A small contrastive image-text model, trained from scratch: 3.9 epochs.
Rows from block 5 of the image encoder of a small contrastive image-text model, named by matrix and row number. Each number is 200 + 20 x the weight over its row's rms, rounded and kept within 0 to 999. All counts start at 0.
After each channel's rows are labels from the 100 images, of 14976, where the channel reaches its highest value: "colour at peak" is the nearest of a few named colours to the mean colour under the peak; "strongest on" is what is common among them. Only what is clearly more common there than usual is listed. The data: analogue clock faces.
# c30: last pointwise conv (encoder.blocks.5.c3.0.weight, 384x384x1x1), inputs 0-95

c30.220,203,248,187,219,191,192,179,226,226,177,172,194,198,199,202,185,171,203,201,199,194,190,199,195,231,198,217,183,208,215,230,211,231,174,170,193,205,193,213,225,202,194,187,182,201,194,189,190,215,208,222,202,192,191,171,204,188,205,193,200,199,182,222,202,202,214,158,241,205,189,205,185,221,185,201,199,223,212,187,175,165,202,185,225,179,194,219,201,210,221,219,189,211,206,205,196
colour at peak: black
strongest on: hour 7; minute hand past 12; minutes: 0 to 4; hour 6

c30.342,181,191,169,216,188,218,173,193,201,194,210,200,189,173,199,211,202,217,198,211,199,193,211,231,222,186,207,185,198,190,184,200,196,191,172,195,204,199,214,185,218,209,221,209,242,207,198,204,214,234,198,209,245,188,187,205,169,201,181,184,223,168,210,205,200,188,144,196,189,197,197,188,195,189,230,225,157,192,207,226,192,184,210,179,229,225,165,206,186,226,219,213,169,178,212,173
colour at peak: white
strongest on: hour 4; minute hand past 10; minutes: 50 to 54; hour 11

c30.307,196,219,195,192,258,209,202,199,176,181,225,185,194,196,201,197,185,183,165,160,196,231,209,213,169,169,226,208,160,189,198,195,226,193,172,223,189,207,222,217,198,196,213,201,210,182,202,210,197,215,194,206,213,218,167,238,198,174,193,181,210,198,232,188,213,195,186,231,194,180,197,205,183,207,192,184,210,249,183,226,187,201,222,206,182,199,196,234,222,213,208,188,192,214,197,156
colour at peak: white
strongest on: minute hand past 3; minutes: 15 to 19

c30.170,204,195,184,189,194,203,195,211,217,208,204,216,192,211,176,185,196,212,193,199,201,201,181,235,181,207,199,180,172,217,184,213,216,205,199,198,179,207,209,197,236,211,186,224,203,237,175,212,206,193,186,163,226,197,186,199,191,198,192,202,183,194,219,201,212,214,218,210,218,175,207,192,180,182,218,218,189,204,218,188,212,192,201,176,194,200,190,213,195,236,177,227,200,179,173,182
colour at peak: white
strongest on: hour 8; minute hand past 10; minutes: 50 to 54; minute hand past 9

c30.163,191,212,202,194,173,204,177,188,214,203,184,181,195,211,169,207,183,187,195,199,219,203,226,203,244,215,221,183,195,206,227,197,219,173,201,204,200,194,188,205,204,214,185,221,178,200,208,216,226,188,185,215,215,203,185,186,206,203,198,224,206,220,193,217,226,189,186,205,208,202,190,172,195,163,196,180,213,210,197,184,197,166,186,207,226,160,212,217,176,227,209,212,193,200,206,199
colour at peak: white
strongest on: hour 10; minute hand past 8; minutes: 40 to 44; hour 4

c30.12,185,222,243,192,159,200,212,199,195,194,181,209,208,238,211,211,222,196,195,224,185,199,193,205,205,197,180,235,190,181,180,206,187,202,203,182,231,186,202,209,200,177,196,195,179,230,203,191,199,220,162,179,222,188,227,152,180,203,172,191,197,177,181,165,205,186,186,203,172,184,214,220,220,210,204,185,192,198,167,194,199,231,198,195,193,180,203,222,211,221,210,188,188,217,209,201
colour at peak: white
strongest on: hour 12; hour 6; minute hand past 6; minutes: 30 to 34